python train.py --dataset="short pieces for a synthesised band: melody, chords, bass and drums" --input="waveform_16khz" --norm_position="pre" --fused_qkv=true --bias="none" --qk_norm=false --wave_strides=[5, 4, 4, 2] --layers=12 --width=192 --adamw_lr_other_params=0.0022 --max_steps=5100 --lr_schedule="wsd" --final_lr_fraction=0.05
Rows from block 8 of a small audio frame classifier, named by matrix and row number. Rows with one number belong to one neuron. Each number is 500 + 25 x the weight over its row's rms, rounded and kept within 0 to 999. All counts start at 0. Numbers have three digits each.
After each neuron's rows are labels from the 100 clips, of 14976, where the neuron reaches its highest value: "strongest on" is what is common among them. Only what is clearly more common there than usual is listed. The data: short pieces for a synthesised band: melody, chords, bass and drums.
# fc1: MLP up (model.blocks.8.mlp.fc1.weight, 576x192), inputs 0-191
# fc2: MLP down (model.blocks.8.mlp.fc2.weight, 192x576, transposed), outputs 0-191

fc1.91:491498475474486487502446510516523479490524482534499547503467474457536502467514530512494502502487478501522497517479469513493447532524496517488530505493503488496546512515519498522492501508456492546488472440479459476541530487518495481512476481511495515476475506514509512480482482528517508512507535495477527489533482568488487485472486525513551515516550491516480495504544454516507467502451464538519511500523510480503485501484460485491488496554495482494506484534493481514503487482468544514485477509483426507502475467493490529495536490528483504489476527469494509471590547496490553484
fc2.91:508502503497501544496510506506493496440521510500505474530515448487551538530497482511482473511565483513471483494520539466480549485548499483485464486483506483515490443507581507545478532490500512455453492553496492498497496473491473529478491503484536525472501521497480480497530494510471493453517487479500487517486511491458470467500441491465517504472493502485506476504557474492461503493478457489508512494479485487496491493452524479494485479488498485489446563499500529539504553515472471494542462519502495496503521480519518486517471538514519482504502477513519513477494493534475486507
strongest on: key: G minor; key: F# major

fc1.457:482473539500513479448543474499530526481502489498563488488452502479453461505525499504484486496506534493538524497520536538523484498512452519506553497510448501521486483538478512494503543511503502483511487480473480510536495508513464549512515519497545489495495482512502519467538499490497478510481477486536476504516459514488513480514537524485519497506555543524486495513520471487531505550492480535526455512492484480520536486498452561464511496495513466519505488493517465476521516485528429482484437485512490515463507493455494482502483486517477510500538472518519467503506537516500510463
fc2.457:510442482497482471483519526501508494537474509480476547492508516495472488479466451489505489536494491538515501460504470524520537502483500494524518585519510486562481532480508518496499503497554539534473504530472510514494486527491460511495486523515514527504465498509460491516509500488460491548507490490463499506483540500511489519471512499522467483511447475540500506473520512508520519431521479538431481537502492491502527467485512488459462462531522502491517480514462466476525492488500497530508528493511546465487501510503475501504489520485527481517471494479476499493443451522474502481
strongest on: key: A# minor

fc1.207:545516451481529557540481508533510489466500519501506487468482511475481500496441554483504494506498508485475502527486474467461479497495478534517499476484476525527484495458497516514550468538525498487499518495547475518462473515501528505502508530502518493467468499439542551464542521507520481493487482472522514497494520504491542521509487514504464530477484498492506530471525540493470503471503471514538504486503496501472453539527473491484484493506478497478520491527493431536536535530518483450478481512488482490506503484488461512527499480503514535496512448456436502527522498490512482487
fc2.207:482498484511503501544500528461537502508557514487516505449500501516452480460459501522514553498499528512504490503486524478499552501486503509466456541517563479510527512484504479483501479505458523508489481470451489445489545516506496509477497477489506485513484543462501562480550458501519511474491469497504544492503465468520478477488481522511517481511507510520493528501553508508515468453503471530464495522513484504499519450520527527538506487457498539521479542518485510521516508533502484527539519459488502541491515508473553513498488475524484529501532495491489490489501496496455543501
strongest on: key: F major

fc1.398:526503470504505494550548503481490518558484511490523523524513526529472513489498508476526502437473533482478497463510491473487516478508511483505520526491440419502525512533469500478484519509493481477521543518539532530516485510479470473522490495463480496518473497469495513544485494522487526537475500496508491494506495496505463508465491509490490515448522477500490541481508474516501550531496513547522509507509505483516491506484504523523497520513472473492496506487518482574492497512530464526514541507496526560439457532500485510487520492479505509513489539505509452508429479549506522488
fc2.398:460483477468509531532539473495493499478510485483501514484471508488467501526456518464523499528543512508507502479466520483455502521517487496462503502514483514520519459483431503487515494482477477509488503498490470528491523524473493517475482466484456489468512463480498511460470494475513520493522481514504509493530495458514498520505477503464512552468541459498513472519491515441493519507507512510510537531515520464453515457509486556493500469517460498537467454456472452497522468414502461523503508521525478491492462484497466509497498465486467492517495500542523527526472473510502487477
strongest on: key: A# minor

fc1.148:496466497512530514516482534482526462496491511494485512526470508500449527527521457506519501520523497528514500466530512509502534481503486514491531466490491531475496467479515499543507471470520475519486504508496498511496517469508433492521524470519405482522506495521531515515479534446521499556525527534498549485492551470469491506519485496494521497522500473514532519485553522454523516495474535508494463515489531501502521500471482505469473512488486496510502524455484528562500526471528514488503483518505520497499562511479523517455473519514516542508542501543516544471512485528522494503
fc2.148:426518488469534515452518479497473528494521509495533532505481485482512497529451538496484484475499494522523529538520506521497461515525530518491499476525525526482506484502486479465493493518544486523546458474496504483484474473456474470518485499520524479465502526514499530521469479500490502542534521545497467525512497520448512496499487508499487502527508511500471533504469499518483498464479498496451485459482503518494498515526554488546500511448497484540442539489481473479536508453486470456527505494504490505508505529522477532524494500533486529512487536544495520510490501454539470557
strongest on: key: F major

fc1.28:535498488476490504513498500499545513479530513492496494471478503502487478484519494516506517513497505533469514541482418517496544506487488548475494498525512520551469471508529570512508480481517434469474459491502460515535506529511511517537518538505523520482482512500506473512505505522495522466488503484507513521515501516473472503542450511483505521464412517461518497508522527506536480528497482552509551483464463500490529512487470495524542470505508511511478525494522449453514494485547517462509482525490478496442481487494508478465482471471490510484495502503523479520524502502487524488
fc2.28:464481490483505508462486478514487520516536487477491509480525519531467489504469524452481491516515468492512517490482550489484525511520508474524514475492478505525462553476482431481483510480499535458458494459476502489553518509517507491491491513529504495453500478533486554487517499516500455504495487538489549520500516465504513495487502481500528501548553473484503505478519484501524484446516472515479511514509500502499437493557511470557440502454514514539527537473527510485501464508483525476510522490482514474526478511498462484492504537485504515486508518504488505494457507460450456518
strongest on: key: F major

fc1.8:532517493486517512510532494475500524508494524510537521475467524498521483524541502507514557463525551498469467533487496516541525519495487499500517495496495542481533533481500501484521502485513546492504505507453414488488534510487515532514517517509503479476515527506525493507531495493445471509482528491535512454507519489551507493468495499499537498502503515508506524491487515485486478531546499448487500511508466502483541526584512537469527462492479518492484483507508514561526484480539499479526439525526532482524519488536547510520512517494506510490512515463542519479539460503501517474
fc2.8:484474481503498492515501519490477546546474499567517530468457481457491476513442507497524477546479521447523523518540535508516505529533452467472468500500502528507514480522493448521526527501526461513492475506485485508474479492537504471473504460484525505449478485493503523501476500491499514479472500483450559504460479464489518513482513469505486515563521512433517534489476505499470499479514539536488483515492500502507507494465456529455516495502503522506489519486493472518510483504527478480442499503526498448482522497477481494488497503497472490505502494506479517478511477525523463551
strongest on: key: C# major

fc1.293:526523468481520460521501500509480493493456496479518487511471537485500520540461486526505510491515482527501530467511498507465524484504507519504543464520529482491448474555526478509524496502459487479491487507483483515498526481500483505487497494531491505529526531468521538515468484468541457490535469486485494506509518530531495501533512547511472510537480451528451479530507494565532528479500472515512488468522522542510496475531492507473525531474511501504512502449496515474484474476533523536515520474475484497484448461483501511496521502555490492535508472521501441488484547472528438512
fc2.293:506469504472564473518537496555513502503534556513496494510531481494487538498551485528467499480496539533498505489518523531516465510501486496488493486467501456477497517460493502463454518529492512555522487473493461524514545466506519492518494487490516500531512527459518453502519503512482508482516491458500473502454522503528499502490514514520479492468495494528491522472473526560477513511453498498505484520436487519514483475567519566474484510507470556550503499486504495516503502478474512468476526477487523502483504523550493485496469514482519500451492493512495539517486523488536514505
strongest on: key: F minor; key: C# major

fc1.261:488478530504519525531547462513525462536522452528493497491482528532514513514511506532543504534512510487499512454497492505516446490480534479503547498498503518502502484508509551463488541495481502561507452487485498451540491520461511491478502522476488506440498489526499506500442445523483475507490511510474477535500521508530506537511525506435474443501494524514522515493508494508516523487502508474509545488497523524513490474554480481493474526498517476535504525472509512473502482511514419487479510489496479522528504505517504457474525469499501527472548475464512487473521501513515492467
fc2.261:511535504499506486530493529568506504508503471522522473467516496447459505503463506527509520475491471491514488510474483534477475456506508502512476510529503504552467484493513504514461526536498497481472513470509509446533525492521487498520498512511486484481497497492499529548518531427473478488544492486530531469473518456516514512510459513540499476550482545567498482469485491479466489495519480495512534524499487496508495461481429485473473507507528490532457476511500442525483470523496498472491528513527499494509512464473508516507475446523518499495517472497500525473482537547491515489
strongest on: key: G major; key: B minor

fc1.373:496517509510497501507523511481480497538477482502498536474483517519475494515511525498519455507481494473529472479537496534506536503461500527474461546535480483518487484514497517528490473542520503515523457505479490533493517518523507496502503483485483489474491504497564509504508539479529486529463479486503526527489501481469487482456441546453514491503510508465505553444484523462486522527504475496488497497458460501543477523499499574506461518527513491490505504508520505445473499488448505445487510438497507499502537480501469514501532511515510493508518454524517491528481473450451484458
fc2.373:494484483536463525490489464525471498475490474463533493508465431481514572499522512521481499479510499484487524489522515516461507488526538521531492505480481534536521518524530500477487540516517551477508541491486491467465535492492539487483483512497450483520520477471531489507516473529520424494490466531489514497513510520490504522489486507502497473470496502469519473463496466490503432496476486495498476486505480477505510438498533500530479492513506499496482550465489511490531514513470486460514481497515519491486467505456506525475504521504524487441505565503509504518502545512458542528
strongest on: key: C# major; key: D minor

fc1.310:520477463460461559511497476510526522506491492522521487525482510508519504512501537500475549537520497512526541505531525499491468530483509465532511495547535485507552466516515503535489469514537496471498473480476542519512475481516485491476509473533493502461549510502493462534520524525498510525489521524502556505528486517494518494492491517485495497466488495473507482492508481497468526538519498560507535502444475490493508519436516493487512549445432505452500536527522506469497478466477478485461478500538496523519515507511496545527501490529538490496467530501493467499542511495499522517
fc2.310:504530486511531481474499513545475520487462535502478507467521535501491485517518451518493476446468526463503529530522539452480501447530542486507529494484502492464496483457533468473530524480534495453509482487484509488535505530545510550509515488470460496484512508512464468526516500494462517483504538514461495529515472433483476460501473514521508513516508493494488552516483522490535480523502495527493550475473488548469485513503518500496501528539485493476516475502534499482520476509490470537502525491492500493518497501484465477525495482489522457458500461514478506528550551494492463493
strongest on: key: C# major

fc1.534:511480494491471516499550478510528480509478514518479520519506514541547507463488521483460528506506472546518491512503475504475502492534474487473453519495515480489480544535498523516494519505479472507489467486451523516498461453441512514483470548493483495487511529520499483453527489547486495535490470500548479508493551522473481496510494530533506522482484512470499573511526517543516462448478487465540488518472518476514431509462496493522491513486491493485500520515533485502504527440475568504502524516502554503470481493484494495513520517500482488508488503463484498483470485514473485503
fc2.534:458455494501488497506461510501487485506507534465522513530496479500490529480499518513506522452445512483469465487486512501474515521475500509474523550464528480491473496512492464538521469483502491503417478452553489505505518509525501512479492556488487519506485529505543501514489490529517486490527513487538527538533506459493503503540495513473524487505512515538506483503505499512497528497496494557474478509475492506505476540515538450490528485540513543501465477542523513514436489476504534478543513464501466442525488515505473524515476502503519555496525476479494501464454513504477493487
strongest on: key: F major

fc1.224:469542512507475469499532510532539483467502545491497544473483490510469484505491503531512474547516489491500530457438513500541516511491514458482539559500506564504554509456521553454497519485490487470511503529457546506479519521469469501569506537500553508507478490501509486519471485482509525496491510500480479475487533483498528486506478539475495500463495511490532473494492518498475505496480501500529483497520527486533506477466499459476466515500492519503475502474500503482490505520474504486474532502490446528515469505462512507493480539458486480522485469522492478492490511468474436529
fc2.224:472505465498472469520494520489486536482491476496510511523498480497425471545531512546498495492495583519494508466513537526495461502516509491519516478506481503487488475499460495501520483520531541477499514488430539531478533453484501508532474526506534508465462469492506487468515493551464509500530479537507517520497461520512546509520503489527491505525515553496481494506497482489503507510515483474490476504468488510534521492476485482469493488527515464477499521494517467478486484495504469471454446477506531484556560498490468507513459488509497498507494547488490551515489494523541483465
strongest on: key: A minor

fc1.223:507485516496406444508481494478512504490498441484458466486491487520507538483485497510505491497477518490486472494511481480525475484531498476500487510502490491471513514529538549465479483474486457522526502498514539483529493491532536495466504506527483512526471486506502473485494516502498556515522531492488487512520471475532526464526492470525474526502519540505486479518473497453478537524509478495461493467512513493485512508521504499514540513559519502485552523506501531479495532466495501489476547510542494515552485512485461533490473455523502487501477498526483522482513467508434560545
fc2.223:453508518537521538477458494523465495527542550515516465526484531531515487531459489515482530508504489500523483541488540484490513530509525505498473486527493527506494499459468469464480456534463497474467517508493489497500512475485506492532469511534512505507514480507485497489494493461499472503529480463500502446536556509522506450484510499515536433461512537543485524513511522518482462492530496487491491511495435479485511517548502502485449479434504541515473455483517456513527474486468515480528496514495533503517465528498473468512483527535489518511485519509498473528499485497498513509
strongest on: key: A minor

fc1.449:444492446535523432517488521468520435527511520495464539512489512558475523494492484523508503471503486530483489460494509481506533473517524559492469516533483492491530511455494482524498438513532488489512514473476508540535534523497482484490497484506449458494504509479533471500533502495507485512502496481537514515483510498458441491486480469435472504504486528535503508482470506480488512511465493519515482512476465528465496553477472513505489523505513532525499513470471485505492472501466556475503508512488475506518525482477479494536498549503509519539528481481511515520480508523480509507
fc2.449:514475481548464481486430493505512510483487472437523520508510448483483482538503495515477446500551485514473557516533472546459508534482508481519542461500565507488520465529496475527500510488541497480519505511495491501465503511492477510472492506456481459489492513492501537521488497497452493553502507474498518529491483549480522504478497503482495482520496478489473551457460486460507490460509481481460456506539499518516502458510490525491453489503492489496508514512472505506488486445498488482521456526505497522497501494472516491462500505509486506439484542507503520492524474495497528527
strongest on: key: C# major

fc1.179:450481498490533492502576494489502508491522486496513508514541517522558509493475486492537419465524516536495528534440538499492479528470493464521487491534499514496497487471498538486501536497485515530495492450499503447559538490518568489533523512482476487505504485476493518505490469509551446476488471498471459465490506498528499504525513494436512493539480520501493477532509470499516461482524506497518478502479462529526494486505478514490484492514505530480537477487508501522511534534496468499479489504502516501519471510468514517467540520517497483457507487516494467500499513540526492529
fc2.179:484498533520485451477490509511498477458510543487457516482482452494478511452476483509499509509552521500491517529492505529492527476477488476474461508524509517537467491538522482500527510513488533493520496563478535446513472478500526493459479511513488487505513480516493520493502521529455526520485508471509523450479459488507490489470467443514507464472517484482497506521494531545484502515480492510523549507501513442511483440463459474517523479468481545533474483487510508497466499567477512491526503478514523484510481511535498530475485522470478553530513497516464517511518502528525522478
strongest on: key: F major

fc1.213:514480500509531459493536497512508458497541531525515528521529454483503443480495515511532497517493513470500540483499486532519518470492478547502497487480510500473458454474468465493474497467527532507552508526506527495521456485511497493513489503513479501490484492446483506534505479526526465507499461490479474542457499494537504504554496516504495467514524474521498509515567508503468541482488563502544474494525490515519547508505483506484484509512450490455549480460529528513520498514511499474485505527474510484531457468539493483531505471494559496473519531488490503512486490533519506536
fc2.213:495462470485497470550502505469496498547506489502487518526499510525500480524486516455480536499503464500505510485509491496502478522492461471469487488480484515508514450496506496523531487493482492494463477505466525445507530510466461466498481505529514503486492458489469495497541515440543496494505547500474495522499485514499480503467480477487469489535455482533479513519488463492538533486507447528501500521498530501506472494470486473492545529528520539521462503579478483504502476501510511526463483552468480492510500490504512442521453476504503516475505484520477552459472505485465535560
strongest on: key: G major

fc1.433:515485504470491506484471457512497490498514502470525494520483481516494489470454523470521499499496494458524516532514569504534501514497489482443487470537511461507540506519510444503497478493513505435512507501460489518494517492546491509523564523540543489479549528485513536549495508491478507548520486476482488536517549502485503506504502474510466488505493504550512566523483510519513524516515508502463486481458547535539523482532502494505488534472519486490517476559479494514499513509476494509511527441491486545478481497490503484499478495491522509481472496521473559480454494504504488488
fc2.433:511466456509469460532482448494482504523496539488508498529556452498538504502488543514481517545479487490520528540460466577520485491485518441500507526476471502491500490488520519456502528440490530529505474513482474538472481506531554472504485516502492512494554497509475487512479482492496472480490488485501525544501485526498452481496530439491528502428490477520507474507522498505504490491521507464511500468473536498505469488537495493498478485460496507518540544517461503489474497481544493522501521509517508496482523461494517509487502485483518505505493484505505529507489480514449486451
strongest on: key: G major; key: E minor

fc1.503:498467483533498481529496520479513466532485496492544522519457499493502494530458524526521540480468521544441480446490512534520506517483520478480494464493517493494494533536503519529502485524504509519496498536539495476456460543468528535483507525532501499536484529483530546484495493497503519485506470513481510493532485496495468501505517504457479496469540519518508516507489528514489511536459510480493528474531522506508484516493450483507459542487535524498470504453514495518523484531521470493473511475493480537485488498468484531495507488539496509524529518490479482543502504569553487414
fc2.503:506468502523514556484563528523531503470491510548536529533517513477472483492494523501488495544518458476523475484484492469510459492519482497534492498495506493514504535497481478456462507531458545509487537476510522517483526487519523532526488525501520497524510520514511472521549499504462509521470504509472529459536528482514536482497447484522480460501504487511533520512494448505450539466517478484533495494480516480539468471518466505456470504470535495536518526479486456497498485478473510468509496510514535498490529571473526490522494497497519518475528480530529526543478488486490510484
strongest on: key: A# minor; key: F minor

fc1.113:452534499496508535491490477507444496462490458529509491524480503473497467480481523485531505451500489469486501470499484486537470488500437450527486474525503524489538503523516482467551497483492543510535509486453489518525499500504503553508480448499483530503511533493498481517506499486496526527446528479517515482525497507548491485508501492481529486512494454518527520485557531457506465450532512501502483436498490528501524479538510509505523476529529489468521501530464537489514495442528513520506465535516494507496503530552496504477480517529538533519522487471528476507504496478511493502
fc2.113:487447487500486461503506464473488506506490507492509513450472499485516511526467503479504536544480511493514520502473511525491483505524477487472487470501510500486435473514484480490514473448534496549509507509496497513471521497484463525484453526506495506420470506521496487494488468471454470459503501473454489498485539525488493518464514460479510531547495501491490513486486461473492526479499478518450473509492479502464482506488461522489488534505501551450519483517484471534505482470501484500504461472552483501502474499495496498518457484549449487499541528522517495498491457557454482523
strongest on: key: C# major

fc1.275:460533518496442495495504439519520486498485525472479527490569484480531490489493487517499493476526534513464509504503536488480499501504484540487503534497554480466468505536455506479523474541487495503504482515502491542465498459503464494516545502532464533458511515517454529501494492470495486532518489465500499491506446448519491508527528476515545528501542536515492504511507476502504467497505468522477500483494532522550439493518536494535453494487487528506492478516479470483514528527524494494507496484496489496487516498523514557479461486517536511456491544500479501508471502553507468493
fc2.275:511518465554524519505457516491516521507451502511494531523514490500484495450545506511496524490536491484519482496513486514526484469511494520496490531465505518514516510481502526524485499500497444512507530468507517527472506497496500477458465475526527507500502453513479465481486514535451500517467486496489466513528507487496517486531516530508467500500506467471469526526510547513486535503491517540490484444456532462474510492508496452498503487480485495498520500441500487473506471469560495543536475505512495492467516508489524511428495475535479530480493529556528581531532483506521486480
strongest on: key: G minor

fc1.290:470507531482512506507525477508485511524513509476502478526492497496505477505480478476570472486506453488517471528502529503488497526476507521474474496509512507494498481542494514508551501538477475489510481534473492481489483553528491487548543451497521512520507498517485506531442498459501523543465513532515470534496537521499473505518489504525520470474481474494526498511516529531528514493539489500519451487453570502504482572510499478507516481492461490495484447504455445501528514500479485476507534482486496534498527484499509490470511507527524525441459493469476517464511530515450491486
fc2.290:496497516473514493520477480467504578559490492536533489486507471505521510507531501513444519519497500433487553486518513528551464479487480466504463504465521487483507479483467533483447467428484501501498523532527497534524515508498480487463482506487474515487548483487508520519518516500465501496501493456462463495499487476481529492496439499534491497467478537520473482529505501476503465534487505469515485484476508507497486472519496526518468519513474525508471530458506496471484498516556460518518498504478485479474533511483515490468454488536476482490494503535477502533511513546491479502
strongest on: key: G major; key: C major

fc1.363:512509512507494471464518537460461474483503481521459542479511461522513517515483489466510459480478488474470504498503541535463505513494493532461490489519502517531500509463496488491474472489479529483484519517486505495553523476516526490508490515468513444479520533510510513530531526505543487533500479516496540523462488502476530507477470474544532506462487446469518494518553556499550520515498501498472471510495518470537486519467512486502489501477486510501494511527542538535514535508483521508481485499519488528553520484553537527520471526486500508532535476525470525552539496534471472503
fc2.363:499524485447489509515468465488509497476509500504509470507466438509506505466482537508495513491510464507471490496478521512528537498489513491511488522490477536517498511537514502463511506496544492477461538504472450461502509479475503472496517492543468522454517504429488497531477519514538490534525493493532533496468486503495486498471492515488538521526542466524502541495485515485495487501451477487498499464465552468493488528529527519502481487490461543506451530511520523557457518513481463509518460560503537464516467537528496494482521472519509490451509504546507492502515481493527481524
strongest on: key: F minor; key: E major

fc1.192:506527496507551481513478512494484505502538485498485539469512553450517512510532500520562480528508475527535506505485483509524554416450526513539464488495526521514507460534512488503497497493460492496487494513494518529473497503502489514551463508488512481499481527489518476521502545512526491566525478504505488490460505498508525512495527469479497511495528489501521538462458504514480507504492539507525503577456477507510519519469526502507502502488491482488490453514485489502490516500551469478489469477509475491508516522484491496522520524514537473499477451500523524525482465499418520503
fc2.192:486463481547468488484506482515540503510467505490458504507470482491527446435520471476485508518565505488468541530496498523526553496541492516524491491524480537544472473499498550493479513487512489529538505484509491513513482484497518478515519486521528518507524477479524509456470485482527463525509502482520464480527483458466488488549513475496478466497479537479437499511482485452491503512512468463489529500526480500506485522507498453500517536474465512456495530527495510462527511519488479492489484485498509533499502479518539530507476498549514480463513506470522465491521536494565508508
strongest on: key: A# minor

fc1.86:482498510457500522479508542447484507493540538519483538538510464531484496498470500514518463487508519482530513501475574546504495494483512464495500488509528516494524486532541501497465484479513493478484499489535533517561531457529553501511477472473478539505498527486527480519531527495455537517477462511496486499534507495494484515450511505483534469492500456540486547538481501513554511493490516499510466497454500510493517510519478485512519548455511502478483490516444484491497516499500492486524493474506530516498504528466486519481524527544470526484534506473485479487438493507460515512
fc2.86:544532426481464470498512471486456512496491521465534473503497476482519501473494506497510534517505486511492499538497496558513510540569448473461494533450472481508514506511509516518507463486485475457497507498448473477486492489498519502490470484516501475450515496453479462499492475456512446482515505440516511484491481497537482499504482492467469506484522465509518530474509532490496496517539493489478538505542537494542484524483467479482511504473515501529500514494522475489538508534505535474458504537483534473455556506491508490508502497462503520500516482520461485473479498492506536498
strongest on: key: G major; key: E minor; tempo: 70 to 80 bpm

fc1.304:481498502534562473495482498525464488487511483489487508535519514552497530507457507498539471502500495501514480510474489480569515465521495528487483486454482513512494478471461526530561390507507486501546504522528461488480517484509502512495529517510505474513502503533510524488493504520519527506515444545534511506482512489526512504513484469490500473500479482507455517499506459468517469502482509505521499503468487481502489535470452507493471498498522465511513505525464527503515533495478475489510494455484487481532509471472533537477505487465492436489465527476492527496493551500520518458
fc2.304:496527471445533510520516514530534492505505508481521549509496487498518529490482515467509489515498494507520505480464476484509491466424476508532479503448486508532466449470525500507471487555518469521515484517491500557509517517481523511497511513522516554501495470482517477505507480484482487483500465486501509458530482493549487528514474493467524525452512505510546473490470457548511502516506482506477512506538509475481504510499481483491478500535483506469473512422530542547512537510511513531470504500515470484508511453524553478500517503525491500487563504514526557499502523522505512474
strongest on: key: F major

fc1.507:485461509512513521500521471506489483501529496506446504531545521516516505488539491501519474484517495499474495481516509477483531469491505550516492512488567468483527484505544461489518499514476509496534476487504502496521484511488500480511461507489523479499456486521512459492496546494509514517527489499484527477503505558465556512473501444497441492524519515516433509463515500545512499554481507464521507550493475499469483477494481507541502551484450485517487483516473503487457506517494479505532494512520481515461477518497518536512472529490536484485467497543487514492553455552480476526
fc2.507:516507488497470476522484526526478474474503446485485472494482468441495473480508532534519548510546493466479482481510482534496473472471529519503518453494473511498489459494539518473452502474531459536479499508488472479536507509484473460518505466506476522510514490518519469505440418466521531502507481516496516478546455473519449492524545512468483512502541496481485501548500492521510476483519503529510520500496519485496520506511518501491541478515491550516515483462522488481468557497502512511510458526526515527491506515490505486487466501486555486486492545486504480504505540481487479477
strongest on: key: G major; tempo: 90 to 100 bpm

fc1.573:481519497510488424516501506467501531500487532488454454522530478523516501501472531530486506476487482479548498534465481469500494499566476512492487482488523513479566492547539501552490460478485531466493519503485502469545506467521552502469495512524506502534524489455451476471515497511532509513478519500545507530500512499471495456464504479514503504471520487507499524510508492444483468464523480511501482518502506513511483521467509494499478509461520500518509522512511476470522501503484510500486465507467517528544499529513459490442561508506511518534532484505530458503473465499514531512
fc2.573:496501512494507449476456551505483499458498522527485467460509498485537555491507504444520520493497507472543506528458527505477508510534517496544481476497530543471509475482479485468517474458497461476483482473475463459531540512526497532499550509510471497489465506468509505511494552478515486511478557570503521511495494513515540506509489476475484482472497508512497472440507483458525479527490552486488485498493500486515514495490502518532519513504517482494490456504491516529540538518504509486525472515470448522494496527496456500470475535511507454504504479503551520470507494494517532503
strongest on: key: F minor

fc1.566:488508464471494522520525470449489496543496531471500487525540522495516488508511562483478454493520491519524506510520516444533500537502561506523496504506469454487498511499493461467528530486568518483537522517490469509489494513502487501507440528511505499516502510499497502498454481492555483471486464519515488520523492498525527482484501537493519523510486480486475492486483526491511496500489466518530479518489533505480448550490508493502518510486500460504527486520572529482494453489500528476520479513544504515492501520466472480518542556476476460467475460545537523474527486500494496517
fc2.566:520512525504458506499512521482488454559470477485492481479482556478491477508484500448493513548477507528518498453467542532527509545514506516507517532492519469494489514486477530433492480514442499521514509510492466490501488457517487490498504505505494477481514457518501497532524490553504473527516485518506505464520450491491530497527484446519534463515528491526520501530500494504487500512503445528532514463528525521468486453494521501495508499565523504522488489525488487469488434501530525496506496477475531510463536502439462497498507516485514514522467482502510554529490511507509486501
strongest on: key: F minor

fc1.485:499543484530521527504498497543498499533514532454501494506484510473508510470503498510516463513497529485513465523477437512515491516523493488467448464504454509493506541480462502463461485494529526491527492515481482518532441516466493546468586521547511529514517488455527508475453479540509451572484531491528454465521518490476480509503472482475494499483484513516501493531494483509515520473490472517489516514476499494499541563517481509481489495493485473470513478486478511512513507524499508457501491505532485513526497508485519514484477501466525542514531511493467487524476485527458484510
fc2.485:510490500492488438484498503515488508499456529510502518489471512490484541489480489508466512497533492511542508486465512539487542490503495453475477503473502481487515457448465504519472523484471528491505529456502495526485498462481494518502489492483492492464530497498418486518516497484481525466496514501499501492484540536508511475509512520523481467508527476511493510500439481472506479511519467481510494446498522495550524458457532472486484504555520553487525524498560515491497471461485454512519491467487546519465494504472467479467528487535512472510538479512474536475545492505538518493
strongest on: key: G minor

fc1.333:500505520501545479494454520529520480511465473482495487495461529509519515515514519514538488461472486485504505516483530495444476503489522517522542483499490496505463483515494489519503525521470464508512476527496517513473476561468510517485503504478505469447518496535539542531508523468516528512530497514534513490486488519485499564435458526450489497503510492489488491497491532493479505510508539474479498523526469508477478436508505509499434460509556483523543504487495482478501543515489568478487508492500468534498507478482568510497466471489472519507499476519502545507503508460485493495
fc2.333:486488425496451509506544506519488467471513538515505513486477491515517556458523472481454499498479523545511512474470504484523487466512522482478481512472497507531517545514498536520465504512461479497508550493490524485443500486508507498487534465518517497464469476474474463507489502537508477491487486485504506534480492501485559491530503508512481529503522495484497473495495512487511518482485492535495482447531498458524534519543517532489532511480451533524498528490498544501525531493476430515521477531487536477478512512527503502467543504502420519483491521480469480492507487478486480488
strongest on: key: G minor

fc1.283:479488499502485495524499556493523484501500513515507458540478496516492521474525522507533547529482503501490464527524478484470489519475519482473515504493480496474470459519512496511545514495471487461525512500526487532494481506494507568459516496471489470503483512444484499524464533508538503505555497432510477463477473489545482544505517482472484461490481524526513474529525517501554490510512493533480507517468538472428477511493545486483500471517462494506525515511522487444500547533506499544534506460491505477471488512472507478524512517505522518509489544503484501486479513451512502536
fc2.283:489531519445505481485505508491490550516471483527499476514533534499483471533529522496492552533517499494526471518495472506471485501496481499537513541504496497499475541475460498519501488560512541501437524488510500431485506507515469504533469500527535509462515524507531459504495520525503552498453529547468505536522467492456496489482494543497530500492507488453496503486530479509457532531491524501498488492523526522526497483460468487465500515519495493469501498503448500502500456535472488498459522487533511484488485441506489477508491490531498442503482526491509532497494480506515554481
strongest on: key: C# major